Rows from block 8 of a small spectrogram diffusion model, named by matrix and row number. Rows with one number belong to one channel. Each number is 500 + 25 x the weight over its row's rms, rounded and kept within 0 to 999. All counts start at 0. Numbers have three digits each.
After each channel's rows are labels from the 100 clips, of 14976 (inputs lightly noised), where the channel reaches its highest value: "top examples" is what is common among them. Only what is clearly more common there than usual is listed. The data: tunes sung on syllables by a formant synthesiser. In brackets: how many of the 100, against the usual share in percent.
# convs0: first 3x3 conv (model.decb.0.0.convs.0.weight, 192x384x3x3, each kernel summed), inputs 0-383
# convs1: second 3x3 conv (model.decb.0.0.convs.1.weight, 192x192x3x3, transposed, each kernel summed), outputs 0-191

convs0.132:518472489539468479485475494514520498488488466523491486495505552464530483500551489514514484513481455474502503526506505494487466497511498497488530534491523492530487516524490516515473516478500507468506490498515512498530502493505487503511546495526505495483462496478507431485523477479526489484524510500468489523506528476484484506503513486507549485511498495476483465519492477507478443487491514461491538495490495534472503523496463488492490531470515476520501507504482486462498520518488459496469529475517514493501503485535493496520525533499503505504498482451476457528466490487512532477502454521485532550471509506476472496441501506533477498479498509528528472515519487496454542515517542482480504495486493495492524514483532425513509506442490521479493489460479526524448541473517491495501480454527547490523486480462518512534528501490493543475527521472509486507543494470500465494531484442508511456486498499459486500568529539491533455510504456571543534484481515512491533443604529459545484492488491459477479485499476488514511499549531467512525476500549533526487474486464495476495479473482458504487462463514472469509485502498505518530494535497502487438530486485519512520
convs1.132:511517486525503488527437499520492505467529528505515523520491526522473504459499498520497469500515527423509504475510491517520486506451476465523500508532496510507501492481466486529489505500496508473437459504456478469501476511493446500476477512564510459500512530515493487521488463502500485484506552540500507493474519482542511529518516468479507522514483510514529529471500548486545509508482460463479434487504493455492514503483496515491509527493487515519503482491500521494457467515582531496551508508509519496489482469439507488535467449499475481487497468502505510520484532492498510535
top examples: deep voice (57 vs 25.3); consonant: none (35 vs 12.8); muffled (low-pass) (29 vs 12.2)

convs0.4:468483529561487480483501476484503477493492480440538494486486547495472487475479485456442507525464510509468536485488444458491487498498496464491491472491482515517471482480482505468500478464438517537534506515481501541496507505497510503493480477459480472486494492457486508466463507507506481501486518520468478509479481467466530499518446522496494504478481491490456485522520457466518447507532487593505486551495460531512505521456523465476494506498514562531498519517463487499526523464484503504516491499480506483515493463455491526530497490467469505499535495519486519463500538485492470501499488481493505528495482486531456518503503519521495497485511522517473500452485509505522499537488485504504501507480504540474556520533495521497516512501503489492500483464517523524540527524517503485522509498512497510489498493509466487565518510479545483475470532502528528450521506536480512490493460474537475492532501523514524467523496493474471490486418529530510477488488542490518472460451488517515534534482459534465519513485502534506544487503490533513457492533445519506507495508494463464492527484479513493470461510483519489462504514509497521478506503515484474463504437455522476546
convs1.4:473514483508486517501477509503511533500464506514519489455519481501503521480522466526517532476516528507494508469512525513507483523502489494466484508495482497501505523504504481496500531507495468451484456532488500481462518464522459508470471489510528477500520530495446486468541476532524495492459451498514471482477469519475504528467532461505512513537529479479523495447493534519536524570514532512486524496527476486465431489506462499507479473470495513445498550475504479486416521472478507513513473496492548487494527487518509456490487518498520481482500517484520468452503499467475549495
top examples: consonant: /t/ (100 vs 12.2); reverberation (99 vs 50.2)

convs0.68:493486457500467537511472508480512499520504500497464477540501508518509500510513464505513511506496483466483511514529527500479519483475513478500455489520493483491528559517488507510503517511505459483491499467532442480497481480463499506483512527533520485505519475531501473534524497516508453510502516462504453514500508487508514531496530487512510483504481498482486501514506494507497495519491503474504521519490495491500521485482491522507481474506553507508512500506536474498511482507469521507546520490543515559498502514494492488546500536515467502455464504460469514514523498523502479531499549459506505506490526506520507538502498500513469527482577467523518500494567456472526514485461550527464537476516504464510520478483525517519482502516511476481467548471522505508473476577542526526489523463507468494493543536521463536520529467491484530508519503484543462469498502464484474536556494493477490536510478510503490460493505484473531532505531462471481487505511536550510489523528499471493507476497499494500476494539505515549524493460478474572456489520507512448458483494469522542519541492518549478493498418490549518510511500480532494485509548516504546490498521495441562482
convs1.68:483484484502487492452514488501527472487487448500527537491469502506508504497510531461477524477457497508509491499485511506491462518550462532495456475493497518488535487536511494506516494505497492510505515483480471506493478461523479508508466520523475459513513475476528459498496503514526460531477554521505513528469491503465503536487527481513536504523478465498499570491494538482538510510486431472527512509472495526454466512498495538470497502500521471447497477513523472508510506477471495481517517498522505487499496466466517496560447481517535540490511569521436498472525512475471494539
top examples: deep voice (52 vs 25.3)

convs0.102:473465517501463540523503514493463477483516505533502531489490469481487510506494502514486477494500528501513475541503473487544482511496498502521511483508514510490484526504448484471485482471454457481512509513468458451513489493440482471503479477514515490498492468490516489492486513485488503477505514508493501486508513525527504509452489509524483497456536505489500468465517499520513483495446491506505489491497475528504474507492485555495486464543459504533485492489526504508485499521493482505508489526484516494517515512495506537524505518517511493510525492500503519498486480473497500497532504488533505476513486489497437473522427516464497481535506476484482486513439472490461488505430475487446485477480478588471538452503434564463521524506475516486469517440496494503514512508488541486415549475523482461504466449487496551460502567497546519492478496499500529506531495499504503485534490484468493510473518504525501522528524497478480509516553495513497500512496511524477503513543523557514491442484474539493472475540488506495476521498493452493538505497511488489469470488542516509487481532521492480487517523487461488479506465470500475475475504501565541500481537523451525456
convs1.102:457497503468493486491493490538478506481451497486571478521478520473505480484508525478537494487486465515465518476504523552504480517487485539472494550529492536520558498503469542432472449477466512494548480497520501528470498503504531506488473472492501479502496494469471516475493516528511522514497516492482491532480501521485496498481486462524519529509497519522485503512500500544490497485514454507482490461501492483527497518469475469502478485498445494501497496494507499510474471464467498483490428491500482530459487467534510538521437523501482502487549475513499469543511444525541526486
top examples: consonant: /ʃ/ (65 vs 12.4); consonant: /t/ (34 vs 12.2)

convs0.145:515439525483488445541477475501499463469484492517478516499468523486533500500535474484530490523517489522479456501507508485489530448518504506504499511491519542480482515502504492485471490458494533472526500512496509481495493501478492511480500467499505538464489487539465479476488476495549478539481626484505486481504552478525491516500512435499484542481489469477497491524481456498491484544492508504502470456494495494482583496477501457510526523510534483529498512489490484531492451519502509443463497518466504505495491427484496511526489518519517495519492520417486506510434485494497513535465411484523542496500481495494485505503481501505513503485506507509479502541492457479529519499527536464515498475509490463472525504493490500497506494488517513447490502500514478505529516510452482487496520484498490490512492515501497525533499508507500428496489460470503506503518518524496509501518469480460501500510505453467485501510491518459535534485497489530489503513516479463502460501478493494531493493501535544513507498521474504478431503502467491470480474517500487493474495524494506502485510500496474511449538502505519458488538524521514484514500490453471477511508483513490489406
convs1.145:490576548481498485532527504504497503475497482499505496499479499508494496511530509509514448565524538492500496538475477517479511547489503508526491533448456501512510474488523522502492468510482481466507528479498531522498497504535528515465499476527522488479490521516520520481502476474533490521472509482494482492549488509492532481464542573490491469474504478503518527443514476560509470487513507457489544546513488468496485519512517504526504544481528518513496552510527502515520493491494534438479505502508516505484502596476481507547501503475485523512508496509496483514513480524522512474
top examples: the note A (75 vs 28.4); first note: A (41 vs 8.7)

convs0.185:501471532468504494507532515531455474500499527493507508509486518544464463496517491540523526537519521528494523494471472498502507511502493477501486540496505486484484486490529523497492538503481492487476481506465483512495494504513473511496524515485504489519437497519506514463522513544515480515502500480480512505528483530498510544507480507483519532494467505479520478497491522487489480513504529552507502474496504467505494496472501487485520472474507520483481498496488505534506488494514485523513481514495496482495480505502526543506485501523516498517474491462479514468514520518498475496447466463495493474470490489502544521446486496489502437502469509548499514487535467493549516475471496545520493522473486481500548534488479554479486543495479522496472438459504515521497496499470492488456484463510478503530491525503515464520512526487497505479525461463501442562505554488478487530547508504455503509436490445520480537480513494461493498526485509589473570541495522501508460480489505486516459477503499500452517505503482496474473510542454522499569527515451478563463498551480499521525516454490502519442494517489520481513478568492501524470492459479484548468462471486516488511
convs1.185:507480516470548464465456476483501547552488512507468535484525514548547503513504469501522487475498472470473521530546489503512530487526508504479456506462507513522519471525487500466494479514530478472494486468510513507533517536483512531527505484464526527470450506482507500480524479499516483523495538522532488480515471496498506506524537457544522543519463527495506507486484489523518505447468499502454517541510490517503551534491512500504493496488510516519472537497488494529508424474529489476540491523520507513456467473489528512493517507502484538455540501452525525518530500508505474527
top examples: consonant: /ʃ/ (31 vs 12.4)

convs0.191:522505517532499525487526535477523504497478509551501483519503499529490505485473508505506515464490485520501487455534477529496489518489486526467506514490498497490494506515495518514545503520487519471563478519499494476505519509481464524512500492527491505487457498481462484531529510512476515487495550513494491489522515499498487509503476499444420475520500523488502494501481515533511492469480512494482501502521522511511514579485487478520485517483506537516509514501476533460518523463479490480529474511484498521521496471481497524485472486486473520498509498511509503518538474492487516516507516519473528501470506540493519481442524483516503493512493514517488514521482525483500488505515530519533488494523496511462451475520523440499537484496478533464527515525506504487501473522485508531490521492483515468540491489494516514492514501476500470478509462472462473522528506496488476460415519431549489502534521541498529498499506481498507510490463443487528464443527501496495474393482471468448515484469498518516453486526499513509519484475480509476474494505513491468508531481515544665506514503512487480493500485512481502493474497483486469502511478475471476482446504500516449509
convs1.191:500501544534474491513484512512515463445476466521501482504511537491498508541483518537487511478487472486511507485525482508497489467503501504485496526525548507531507477507499509496524509505471462509501507408493494477463524505518516501504493514484502500522493531497444496500511513565513494507503533460502532509525488528463521487518509468518512503524506522492487467509468523456491557478499493504467466537458519489522481491521494529516528466495472502493450488511547531470501527479472494471491473525507443494485506512514487522513579511496435529499532480467476467447517506486530465528
top examples: consonant: /l/ (90 vs 12.4); vowel: /i/ (70 vs 17.4)

convs0.140:508492498467540482480504475463514444484515466468480492501488538476509479520529480508499520503493472544507491528529481502542547505508475500516456510497520508507526500529534505489510525486468502500494472485504531447520499480523488473507488537533535496522510503512499500547488530531477526502537489500476440488501507525466521524503512476514470509513535528522469469512509496503511480448455543479527514443490483483495520502476507444471483464478517459520523502485559538529495494493515464473521498503520516501496511481483498488524503507535499520508517493503487491510524499498551503479503532490474522484506525490477457449533493484498458553500487473506556480491520493453536499512483560532552500493507509546535537473511505477489537480494512489545507505486513524494506493521473502489476552492484562484497434491495493504495550481490505490574495500466485475513496553505511508515458473501496462509521500504505508499519531466470479531509505523515451453479437453456507514520541470487492510484464536466548513465458556523490503480517471520482520503529500552488517490507501496501490477491506495463472537484475491488556513464499499493494495498473538481465472472484525527517
convs1.140:497549515550522514494542480519486489441489475489515508515519463492497512460473491533521489499486457463503492524496485524488488485467455497490491504542463501515457526492508500533513492460513487491556453502500453486472481495510516533525518502509498478547535469495520510478474511523520501479456512494515519523503530486453509465523485525526497500516508485509501497521477500495486489505477472529504498453521478491490480440473536500471522535490448431484479520471484486540475461495549532444511526551463514481515476515524526488518504501485496483466490451519473519507487472536506485517
top examples: deep voice (56 vs 25.3); consonant: /b/ (42 vs 13.2); vowel: /o/ (36 vs 16.7)

convs0.187:462510493538469471495493490513515482505445504441521533510521578491489512457514484512484471475515445481490522502457478492474537508500456476521525482490477528528489449452522512466500488518491500516503533523467517481563522489495537514486498527482488499500499493504500508526479509517487477544473487495504537558470466505512486450527472459465475519509537488520495523475506518480501445466508483482503522496495448482518515517497478506470477479489531515554503522539505523463493529494431519514498492485493459511509508493502493497511498499515493488530491486517490460520464516579501501510518492509469541462474490447510515496474481495505511464535473525505513473493481513519496503490534497512474521502471574481502476493509500552467482482468494513511450486522526508533522521470494455488489481486526457489503544501517473552485457539453468489508505511520452505527488480505458456522482519480513526495459520498502529491514520504485488537470489487472473509485524516505455470490474501490473496516449500506514495516485516530488474481495511455493474515516493506475492483478546460423524508494488524456483486546491486532513547458501498528514472512485514514506504464516483500479
convs1.187:499512542469461493549491489479509513487483529539470511442466487496508492476491448480522522540507517500515511484516526544536513535491497511480539477507506506477490478474496505501485513534490468437490463526530487482500527511542505511482437497471541513488481493466512519483471499452480503499515518475524481511488472539465497464514494488478534494530543495485558557489491512525524527509505515544482507514567491488495478499503491455484510496516511440481479504486500511464539518491501485493507481449510530469520514470483526517502517525535477479520508530498511533508459482522545541494
top examples: consonant: /t/ (40 vs 12.2)

convs0.124:471461460464493484482471529490511499479491515478496472491466496472480490478507487456485491488472421471462492501451532505471490468492494483496486483485494484469536505492521502458475465495463509487495509483504497486483496468465474496494512478513515487483450461491511475481493505514446466507512490485481407503508507473422506471511489508508494508499437519482533465536475467452478477503502500557498453487513441515481510514502476459458496504501495490513500495467472477509514469512438503493492492515491532527483530494485530471496476511545536468482568512501484523486486491493504481475487501498520513557569514493488535504521508535502491478488486510529505492499489475502491486485502499531543497549500513471482488463486493421503529499522501576496522509521464505530534529500498550505483539456497535467517486499511502510515509459541501498504507488504520508441501509491489482526487457511445466516498474465489509519527498534453488504497502475484504544494504504470456471516514525462519509517500484470443494523496476510492490498517487501497507520493460515438502526496470512510513531502496514437470520485481483484489477509503535504490505453512508509499462462472485503499
convs1.124:477498479511509498522485493485536498495531505536492516469501463497516495509440519535512506493449524479508500500538512490478504460526485479498513472423506478558462481482511506534512497479504476489544471483529511503467499461462491569521481462475491485490515512498531484524497463505506498468501497444501475480501460520537500499512519520500516509506498513548508495519512496510499492494540499464531517510526524519489507497521522498498501490483498513487507467542546502499485430472472472529466530533508495479542486493478475542486506480512445519515496475575518516496544511471522470561
top examples: deep voice (87 vs 25.3); first note: G# (27 vs 8.3)

convs0.176:501509482509487515502496504544488465520553489532476503547506464520506508536492483473489517495467502484487472514453498484481472527527499461497537507492466487459519475507532495562518515510533482495496487520501539470474517469531510482500441487487467523510538512533463515485515517488504485499494504568502473488489482543479514509510514473470468487527521486497507515490487488495526478499507507531568497525519451493466486460510486505477487504532506521518467487518535516482496517454544497490474476481505443485546517489476498472469508536514459530428505533527494493528515517512468482484514515528555490446492500596459551507443487506500485524493440502532534505530496448555501526529488480471519495534517530499460537500494505466526539552535484497480515514442543484498507525511486505469509493512502523503503467494489481474525493473481510477503528507496470497531556469484509514505498522488504510549505507505494512550512493509491502474487553527549510535509496521513493518509489458511558516512467513496474486503552501505515496487503492520497526490499497523493490496497493479530541509502477496475499501488501498492543483485451501509489466468502472506486470514477502433523
convs1.176:474501494494504515518482475477503497517507530475536514480509473502490514498501478533450504460487500518508512510511423513542459489508522479462458491510497515555501480489494502476463506511498534563470445506519461451551492538485512526498503499498491560539513473517516511508502482498499503488502470499470495508504520504499502498487509500506494558567464497550561500462555523522528501504483484519497528500510498475514484531503530545498472505505506541544490545470550487487461489506503481481494508505485527514502468515502475510457491469501475510483513436463467517503501514504488520534
top examples: consonant: /t/ (35 vs 12.2)

convs0.164:486512505489491522506479482468481477520480493504500509485486469503474499489510486508482508513458504506532493519475475493521511490478496530505516513488486456488498502499483497460500512512473487511504464504493513527448488533524501510520490498503490475502487515454524523532491494498501501522476519498537510505490490502462513534499463517492473499514533512500519508510511492506517466512518495525505513505534511481470511550493505481535501482491486508505504489493484482498507503496514532513489509488473507526506497485494484513493506483468461507514475511496473499496506508477492510493490434477475496493441500482516505513552515505486506541517524465493497545444493538541501517528533499483526472526442518509487528457525544498513559507473498449578448496531503459507504521472527487496523466531528492509512504546523503506492502508481521553486521460506537546533447557526511468474448463544545489490541542511476529488502510539478533515494460483570531458481561507528473508453589505518495479463507523545481477492501486506506456510513576485519467543543490505516532504547486586522487485526508484506510520571523494532503520512461482494510485543500498486521547524490492512498
convs1.164:506450483503492502521480524507510526518503493539504501469470480517473487534546505545568497512515497487496535472489509462497494460510476501468521484533503559514502480512493526490483493517456532487493502519489471517469459461469501477492506450540497480543498540474461508479503482491503513493543494474504463536508468493502541514511437447474489495437522500521490521512481478454525506466511453503483492523507494480517486495482460481469492504510501456504452510449570479501487475529503492518498499481501514494493541517496494481507482510514480482503481456478480453525519520496553515490
top examples: consonant: /ʃ/ (54 vs 12.4); vowel: /o/ (51 vs 16.7); vowel: /u/ (44 vs 17); consonant: /t/ (39 vs 12.2)

convs0.0:485486490539531494536564533504527494502443499524537533537484512502483489498529470536533503450505471509505483483505471481514522475537518519533565477498523505448498465489519479506527486452489508518555489498499494514473524499505540512505511467470516511467519501462502439465510499490501491483477406535470488483505498533442509509509519509506537538517505496406471521514508502522523518475527528512512507478494458480488506496470473488482491483502448502490499500504518522524504492489489508428466530518501541489514524479502507506513462486515507487504514498539481536508459531495475527508507486468503501489500473452489531518545510495463482540493504515522510488518519504479451535523517506514515429532499460496443515474480478481526452520487529537474469507517479524492482497481472513505485542472502517468506472525484507515501478482501548518515487504460504512497497518496468462513478494507453493546505486452532511498508507505499474508501500499452486513512529506448503465488496514466512472501495483525499544472474517529475531474516533508442486465527506516512469513531480496488523483516494441500481500513482503479488500552518518487465535500487475478495477454495497479523
convs1.0:438539522547522517519490488479519531474498516496463496488486534489498509511528516511531495458476515492478466503499545505474521483525471495485505489513497465484488470499495476511470530529495508530539515510508499462533454536552482544540501515501491507522499482492502496489472492500489494517498510445537468456477492502512505513470506498509502517470518545546517516478511498503516498505491502536489484538528514492474477483500451501495510471527527475497512492525517518458539506525510462481577554493509473470518506519497557496452510521518500451421478538555485519505530505477498507487
top examples: reverberation (88 vs 50.2); the note F (62 vs 27.4); first note: F (35 vs 7.9)

convs0.110:512496497539493474491499544469514511514452509484503485512476513474502492484511452475463500515489473482490495476527497533481490474516456466495483466490487541524490518507525493505469526496495535518485511506504492489528489510539490473489497495477482491517488492464519503469524466445500502491462471491511495469490524470505503507475482523514495514476499520530477467511520492480471489519540508502506522534486462493519529521531512497481491524498518503487491488505497514482486497564482465520464473450515471499487518522490469515514524519464533526547531499472518475494521522523513517467476506506494501512484575453542506457471494464485536504538533504510531473516503487506527497512529515559497485509460463478505528494491479494544513507511549555484493490528515505519529466495482554478475436523505478469488504483512518524524458524498505518498446527493490492530525507532545529534471493503473451555480499519509535510488493543521543491452520522521505527519532507467497502526505486465511531483483536489491552510480551489462462512540489527460561501491476524491507464490479454491495546489542542559516535518480487504452542461549503512482505467486484505465477435509470477502
convs1.110:468458490469507493481508493468490520538465519481483478519499499488521454486498481491483438484483501503494523513505504501527486496443491511480488514461506491494495509510499536495454496540491519482486490524467515505520500493511488509478521467446529518501503515520503502524558488500522521515477519565512512482458514466490482475464519511486522509478516462545544465511491477484530495511469528509496477490520486466507505533479462489567524500513567470543498448503496480503438461510558506487516524481478487507494506507473462488512450486433480458489491478539486519478514483521520480514
top examples: consonant: /ʃ/ (87 vs 12.4)

convs0.30:511492490466512485518472494472524507532480514482522495491488510507489463509508473499511488488493464502509516457507510511473524521473520497499488468491475494507466509497562509498454508512482495518480485504497488536492502487481537517494506515494528525517505503502487497498503497481492540487497479500499451541520487457463497492495475500484464517501502499500522483500536492486472460511485476491501494507476466545510477488509532474483503488492474496508485494497486498510489520511499514510484499519528483522529491498500497491485470499503504503506517501464521508501529515525526558509505530473456530501528505474457431470473536560502488469514473537551518504487492430490522544464477495546442497527495505496418506538455520437508480537507524522470513439481539518439487515521517476499498478458510447509492499525531502477521502453537538523477458508465472518515517522503529471468518467497480491526505464481483471489512534537498528542488449528472493499511460508501554522505538481484452524494509453480424486492508497518462514478539461482488476494494444502482487529539492461509541470505486456541510506444448555525509453513482517510471488504514474488497491469510508496553
convs1.30:500531470511498517513529536458512486502488422512471436530497481474497477483532458519476519489495536498492522497482540504476509491464471485495496515496551526512516497489463538505457494552485527441519529496491564485497512522502467511522482490449502482497464475525443509508514480486507520473495525507456500496528504539517501496462508508474466518500516524494517545478507486489533500478528507504483520479488466509519469474493493481477524522506560529501530484532536568503533533502496519479507514421501487491527526478493508524475517506489487487509448490497495496527500496511511517491
top examples: reverberation (99 vs 50.2)

convs0.19:488498515488506501517512478487493404524544447516508482443531546529490507441493464486485512488520474497515477436515444511493504510515490502516492514491513525496478514484482507509509443475418458469497526537471479498486480470459525504473484498506496524481477481497452465501481475442506532478504532411509525544504536464482447482499418531453515488514522490496455522478496463509527519501477438507497526508497470474526470491455508475522519507508506535492494521478462513541495528507484512484462470504482515511501474538495512522392466530483480519482512449513473503535517517501541523451523503528467477480532491504491512523438525512502503469486478478504509504514469507500486475518507477489511498478501521501463521471515476515484474516503522483507525499495462468486481507491510531465479516498505468475522471498481513491450497517460504499471490499487501492520505457498502501476485501506488488505470490519532503492507488485490490485494519500515535509487521495543504508467498468538500480499494503497492468490511503542459514467488515513487483480504475530473504545514520486547491511489510511494518485494480536523485496500512502458495511479497518473495459474471531462498
convs1.19:524513460502489506475489424540492445487536442492547515425510506514522466518486511469497497507474507487471497496491499543509546455493534511509474515496546503513492526469456529477503504499464484525533515517514524516469496500506484497488509516499521465477498483496474486517486477539501472505512478543483504496518453488488454485508491463442509470510488480467495473506488508485497496482496446479535496483508488487507499527474491529489509505454480498509521495491515487505490503500497464468508521485557477480471493522479557588497497505477517525508493506538478551510454482512508477476
top examples: consonant: /l/ (49 vs 12.4)

convs0.43:467473508489496503510507467537487476486494458480504489512503516492497505491512469468511494494505514524511469467510459480517515499490514477490511488509504518504500514483497512507493482472481508486511509477511486522513495524496469491507490495531499494492489479508469437487534517494498527481515509487489534521506523451473492486505515488498528513474490485531518505507487481494506482517464486464514474473513500486492502465490446466495491524515495521500523505475487499516492516490519501459445460514491497472481518472491500513497493533521520500511503499489489505482494477567515485477494510457447512492490464516495445510572495517525539498471541490516498515477522506476486491517500490462448469525539542509548504455527523429480503534486529489495464476538503524475489499501474522519465521480475477485489499484487461476458504535530504477497437487519507485450529532516494481507477487525483527536527501480456487496520513528491485489475484441469442499522416522449543517443515446463494494454480472485507477503480488504393482528556482495442498493525486485514491513551517548501541489544518459532454493471471527497470527508503536480483531516481468450481524528503521513512
convs1.43:536481479523479494462485547536492478478491507504544524507489517489546524488537511487492519454480532492501472499476512538543475483499440498475500501538480533464509522495527478484496525509469464529511517499529492547470472498501458500535557458494466510517487470487506503519500513489480525480543540490464516510494481538493464503504507488486500499445525496501518512451476490502493511461515531510525470519446463553514476488465455508481517511482524519451492468491516543466489519521492452480499522463508474484522465495527504509503502503564509517478522493495495490519518500496507563504
top examples: reverberation (100 vs 50.2); consonant: /t/ (34 vs 12.2); consonant: /ʃ/ (31 vs 12.4)

convs0.36:483494501516465471496501478428541513494519408507517469497510485490490516479523491498543503487514462531507483502519534485513533481473519538485474495523466486531463498494484493475541468485535497479523518501523515486509460467473508495480538477494503482481534489493470498546520474464501471485538493524498511496498515490502513497498474492474459498503510491531527494481502504511475543499489500442495488495490511489523490518493476465464540519505451533478509479495501510485495504518502485493473496445488522489479508498499495503504487494502498507510489478506529475483541507496481514464513514522534461505512473538498525524465502519501480452476483482481523490505488486494483501479483536499487506542536507510457487542476468437515506517502498527506524477527458481479492516535480439529477555472428442468534487507467549530498505483511528503513511499525545482475515491516502524453489456520504499484501504501532511496534524482527500496537483505466509493487476472500514458442480515489507495468580486475473483480487437506481471491486454511475489503480463509504490478481499493613514496516525513473482491459509529488501484464506536541437494490514483488500455507490484467441
convs1.36:513474470495495474543514472461500477485496504514536491548493534487495431491507530499483482524475501514475508507549466492489510488519524514482480487521498513525480462492481494524471511491491487527488511519508459490477539520553524476490481490537510541482505482494442465473522513517546528473532497480508524472520505461494540501492488479519504515545530478495489531528496481490412471560506514500519502506479443506445504504524511519497487479465472498490511505529538513527487493456535482515482466543537501522529499469538497491500535494533530473535532487497518500507500542535513517520
top examples: reverberation (91 vs 50.2); consonant: /b/ (66 vs 13.2); vowel: /i/ (47 vs 17.4)

convs0.93:500527504494490500476485514442482441452514488506502466543500481452476494495476494510490521506514478470521493520463520489482529490468492495507529478439469501481485508526541487442532487487473500497497509504491491482480489494525513509475481506508459502491498526492489530512468505491443503512506517555464517506499482494521506504511521505516480470502521482501470482509508517449509478499474497473519498499503529421488524437529510520501495469507496453499508484477496503478504502537493488486524498482498508483493524521499488453508475602503541499485529474516499483491496499582485508519521511516488559503465487489513509500429485486462516495522502524514517523436450471529485479483490457511467525493506503499521509470514483456516512432514457511506445469534505475486523533501475502533525500474505449531512488511496524518505500461487485506476498504476508479498495459479455476517523514486509496543506478475522480465490528491472514523493497497499408489451526478479496489487492502549456494522505542485515442508482536486502572527500529485543542515471516468469489487511476481508504506527538492506490488522489486509490458485501490525516537478528502500520551482523495504494
convs1.93:511547481510476477495490483537463496475487513563453493411464497472484510497512522514457490470485489508481511487480500493524544485510501510490492522485517521493508503512528522533446522502481477506535514509495502510492474479504520507540483447509467449466524492522474515457512486491507474515479522526480483468500456495541509496514527548483511487522544454501526512519463494500480510544480572486538547527492469462497520478467492502470504480469530497489554544467465478495502522462460509521504495466535474504526530482484489497534497524515497501503523506489474499475510479483517512498
top examples: consonant: /ʃ/ (36 vs 12.4)

convs0.90:476489501489474483500469488491524480501515493507450492480466451467490511459494476463456497483508481495519532475517491504473511491487487481485512476491494471508494509491537510474511500485468486498501502509511502514476501491459496494494486492471527523522485484508486449476506497503503485502487479462552488492483479438494510478494406504477527524506521465522485471483499504499494511492417501552489474500461484503519475493454516500419485522490516522500493458498486492503510490525426486498528525436487474472459489510505477535479500481483498502527551469457486516503505488469476529498509496505485538504492500478461536503440469497478497462515481516532517445509494503483510475466478517489444548475548489514537498488520499527528492528474514467528483535456508484524548505531517514518494521462504495493452544461528501529475541481538521494530532506510483505482535520516492502526511500414482493498531494502489507435500503511473490503495488502479519504505472521513492508457491481496487493488495528455472396497497504512497513503483503501499534499498455503480510513488516470496463569498467512497536512467523516459503502525508510486458530520525520478482461523491491520502
convs1.90:488481509504500513531510458499512491467495517514517507542491504499510480517501502483510464507483514483490519502494530512473494435525489488526478500506484511561520542493507508524500471487536482451545503487529473495525476472488487489502526517537499490484518526530521510506528487510504521514483514488520562499498530508504459538565472455465487487454511502476480542506492485522491571512505473542469522547499506502516591523498474498443465468456541450521495539490539482514512492523510472523478504501530495488486496522481505514433498487479476491520480501486477523528512484524499510512
top examples: consonant: /ʃ/ (100 vs 12.4); reverberation (79 vs 50.2)

convs0.54:472458510467460499513510502484493466487508516488471482504468517498487488514497452514506494492487468516511494481492519486497516490480492527532497493491472475475495543442518488545492502473442467484472506485490492512468504508481513511494499494471486495449522490518482475517486521495463495490502495501458509494531518488457459506467515486525453485482517490498522487539485491528504499467508492520517487504485470486523529488492496481504488493486516502520514472507431491504503480487479492498514488491493508495453503463485467492476476501455510486512506495488492481501519492461473529510503477490501522536501496539527501520425491463478510546487450461506477542539526500491475474472498461470482501484468541538515510525501488515505553435505479441498498543502507507478506538573506464459486467548499501474499509512519484470487487515498493527512469514495531522554488458493561552455491538534519538486508511536512544520515468449500521571511498525470454472441492487488511500536550482525496513534471491518486502539461485526533532504519508534546495496519498525472517494451474547490490514493512479483515507500542509485490493493492550508478548515542560512501546495520475500450
convs1.54:506486492530477464498544512478489521490493502522520539500490471521529507495504521494548492453467493498509470519500469514446484491481485502474542503482505453539482503530455489526449469496513501481462501525497480506532480453470525461511460481447527521517469468499478500528487514514467443512494503500522533462486495485530462530502496489470490504478470490490544513491502446503468483505488439545507481480521500547506513465500542461524471531490488483464503531504484516490535478506500481466487506491506522529493464472505498480518462483524503538517522484487436554496477489528474496508
top examples: consonant: /t/ (51 vs 12.2); rumble (38 vs 7.7); vowel: /o/ (38 vs 16.7); pink noise (31 vs 7.5)

convs0.48:469483537504486509508488516505518512526504504531475477554474488517489463492510498560486539509547512479512514501507532539460489508527527469475491503559491506473504481495498522519487518508514470495496447494456471520552495475483491500483518502488475501451466534476482494547491541529525483533520479521502462480472521489501513481530500484477517501490515480512513504531476498540489495508477519445457528457528538515547498482478500527502532489530501515532505498515505478482513481486515490478523464494515461495478513532537507506483500499495519500456519456483483496495484507502489458447484495521497481532447500534504504499508542518515460490494449499503485484537488497496499502474458497481472506489520468530485516479496484471502468465472541509527490524506502486491511523532470535546485526516485492495492499464545496495457519494519489503507418489503490523466506465494507489515495478484489463485465464477484471495462489538507502520487502509478419451483497520495464501506482517517507466551513520472540493512562508511510529501481465481503474448478474474425510496510455487444485486463553494506477471501429532506504512444485520539485480464536527471518518525533488480510
convs1.48:513510517496554507522485498507496529491518506486467489488454505506502513518512536496503470524536520495447507482479494520466473547520491422489513500516482477524527498500489520517492519487491477470512520499529452456487512494502475518473425534518484489491526506492522539505491496498495561512490476469496473478515501546498499508501477522515502510417485551517468497547533464474512495519478539479504516499500542533461498507540494488528496502492507499521509430508492492498502457478469486515485513493524533465475472456544504499495504511455542506527485478501528447469470512481486506483
top examples: consonant: /l/ (47 vs 12.4)

convs0.14:486492505558546460490500492512508503498492424471536478486473499506496490474485480464502494506487513490513501518545519489528497518504504494469496510509513485502492504477461494479505485491498487477516545506531447476483498492458465459492495501527434475507525499508520507481447497506462560463486535532540486494488519480500548521516493503463485495495492513470502503454519486524516496488415506541492506506508478495509484503464443493478489508545474505504499476501529489482502484503510479481548530485460509521520520499503503478522477508507523505500492509522498520449493474501473551537497512509494509518501522493524439506507519482535469497529478447499535527483496482497476477502506468492510494496478508463517517493487472462512517504471540493484482502484472512470479486510481463521447461509495477522520528465458487504468508506533476496516482554488510475493537509529526482478490504471478543490485472497470446470538486502481501519470485497442551458484511503447463490507483487442494500475461501486501479519529540517440463481516489517464549459507502522509533551522460490541517490514436491523490461534496528480472503504506491492522484434491499502446480446503503511523
convs1.14:503487497482486457495517512491483496489485529523545520497593543517466510457482503538515495560508435528569497511531490516511494529487526513504522465516487486499491531463488446503527494473456492512489476510468509493485518525542490500459537559471544488532514485520523473468491459482464498492528500512484501470461493533500497543480509471507502498508459485494489500470517478472505525507495497498487524488495525551501473478486459473477502480523518499442507540489515498498491556467514488523482501466483515496487511493528484516516537480525483507508460496524510475497534497522521492527
top examples: consonant: /l/ (39 vs 12.4); vowel: /o/ (37 vs 16.7); consonant: /m/ (35 vs 12.1)